A small CTC image transcriber, trained from scratch: widths [96, 192, 384], 6.6 epochs.
Rows from block 4 of a small CTC image transcriber, named by matrix and row number. Rows with one number belong to one channel. Each number is 128 + 32 x the weight over its row's rms, rounded and kept within 0 to 255. All counts start at 0. Numbers have three digits each.
After each channel's rows are labels from the 100 images, of 14976, where the channel reaches its highest value: "lies over" is the class under the peak; "strongest on" is what is common among them. Only what is clearly more common there than usual is listed. The data: numbers of one to four digits printed on busy colour backdrops.
# convs0: first 3x3 conv (model.blocks.4.convs.0.weight, 192x192x3x3, each kernel summed), inputs 0-63
# convs1: second 3x3 conv (model.blocks.4.convs.1.weight, 192x192x3x3, transposed, each kernel summed), outputs 0-63

convs0.118:133159095108116165164075153147128193136087094154118155148089139125134101096095131116089111116124111118082089079186143101099100158126038144134094154090102120224110092137132097052101086132116140
convs1.118:076111174031092171088147130139080101103096141075115107129159195127086114126069083174169065147112168151086109113123113118158090186118109115133120074125145175124128174066085132105132161059070108
lies over: digit 8
strongest on: the digit 8; last digit: 8; first digit: 8

convs0.80:120154096126061144140127117104080144087136142147102150097108140142084116127084195152107183121181103110175101086159052142159135103158131146085165137144114144144121122097097135115158093062055143
convs1.80:101048214103154142127150101133152147171152135105092120137144164149114084136142179161124105170159121148178091148112073073170157162122155175108118127107119142149184161160188182156135055139196090
lies over: digit 8
strongest on: the digit 8; last digit: 8; length: two; first digit: 8

convs0.67:116121118094076174135118095159132128157170148159165109120116121120154162105108104114122093118137070086122107171112141087063100132166113101164103088078147073115133075076085067117091129060129147
convs1.67:113084191075086138084162104102108041130179134063110099124109158127111049065113105089128131141114095148142091150103099051137102106169159084042081100161173127114176181101089124139099125138115123
lies over: digit 8
strongest on: the digit 8; length: four; last digit: 8

convs0.65:200097064101070118164142083101117058107101068155124079083104117138065122116158090127153098078102134118076128090109199080105070154094132109176121165144112142121101145162100113087094114194075143
convs1.65:096071105155104127100145140092094121109118116131101086165131116125167112084122147169086108062101182163120076134150070113094061113099140188112109202101190129127066099143140114119156110089128140
lies over: digit 9
strongest on: the digit 9; last digit: 9; first digit: 9; length: two

convs0.92:123157097158115162171100098132063124072139142164119090107136111165106200167072100093095140122142079088066092042147180127122101145124137115139121123110105096098139089156099136082164096065118160
convs1.92:146096159036099166108157136165075079141149143134107083070108110099114077117157130131149150149084090132147122144107123046176093083160139138102101078109068189117091127127144151119123168080121180
lies over: digit 8
strongest on: the digit 8; length: four; last digit: 8; first digit: 8

convs0.83:104103076113141116165093125137131118076124095135131178077088196194131092141175123140098151122107124098105082152097146156091104093203131113090120117115090117120212105121111119056155055054199127
convs1.83:107119220049091126124159144206086117133145161115128103108140136138163124113113169092168102123114046147122137181085093125168204143109145089111099106145117137121140128121152107102114153151149156
lies over: digit 8
strongest on: the digit 8; length: four

convs0.33:118161057125105085145152120146125097111086121101156175140121090120113156133102093133081128070149139097110122151138242143125100157107113124089124140113131186123137128105096102094118153131173099
convs1.33:107116196071149174119172066175048183100143165153153081117144119093150108111145149112190108133088083114085050171149098133119134154112136141083071042107120188095158162156113152106140140116162181
lies over: digit 8
strongest on: the digit 8; last digit: 8; first digit: 8

convs0.134:119121139132091115121169139155096106118058083110071038116120114114103044109151109153138145119105086073071084161163115103117133091056147166109122093177076079141137123153111136135126058098063137
convs1.134:157109059162092126157150032100176142124130125097135155214165093122144148145064136085105153099159248147132103117130141157104142111103095155164145195129120114124092126146142131162175076190106144
lies over: digit 9
strongest on: the digit 9; first digit: 9; last digit: 9

convs0.11:092123093080098108147124183105052176154114150164129130122108118103172101137136144109173125155129092121115077100098141146131125147073115146108147148047112143209113116076101142113109109143067103
convs1.11:180181093066098158122130015181135104129171129107187140168148217169117136125082108122171168120116206085080128121166137079144150127165166179147097122171077117098143144064118098164091077139162124
lies over: digit 4
strongest on: the digit 4; last digit: 4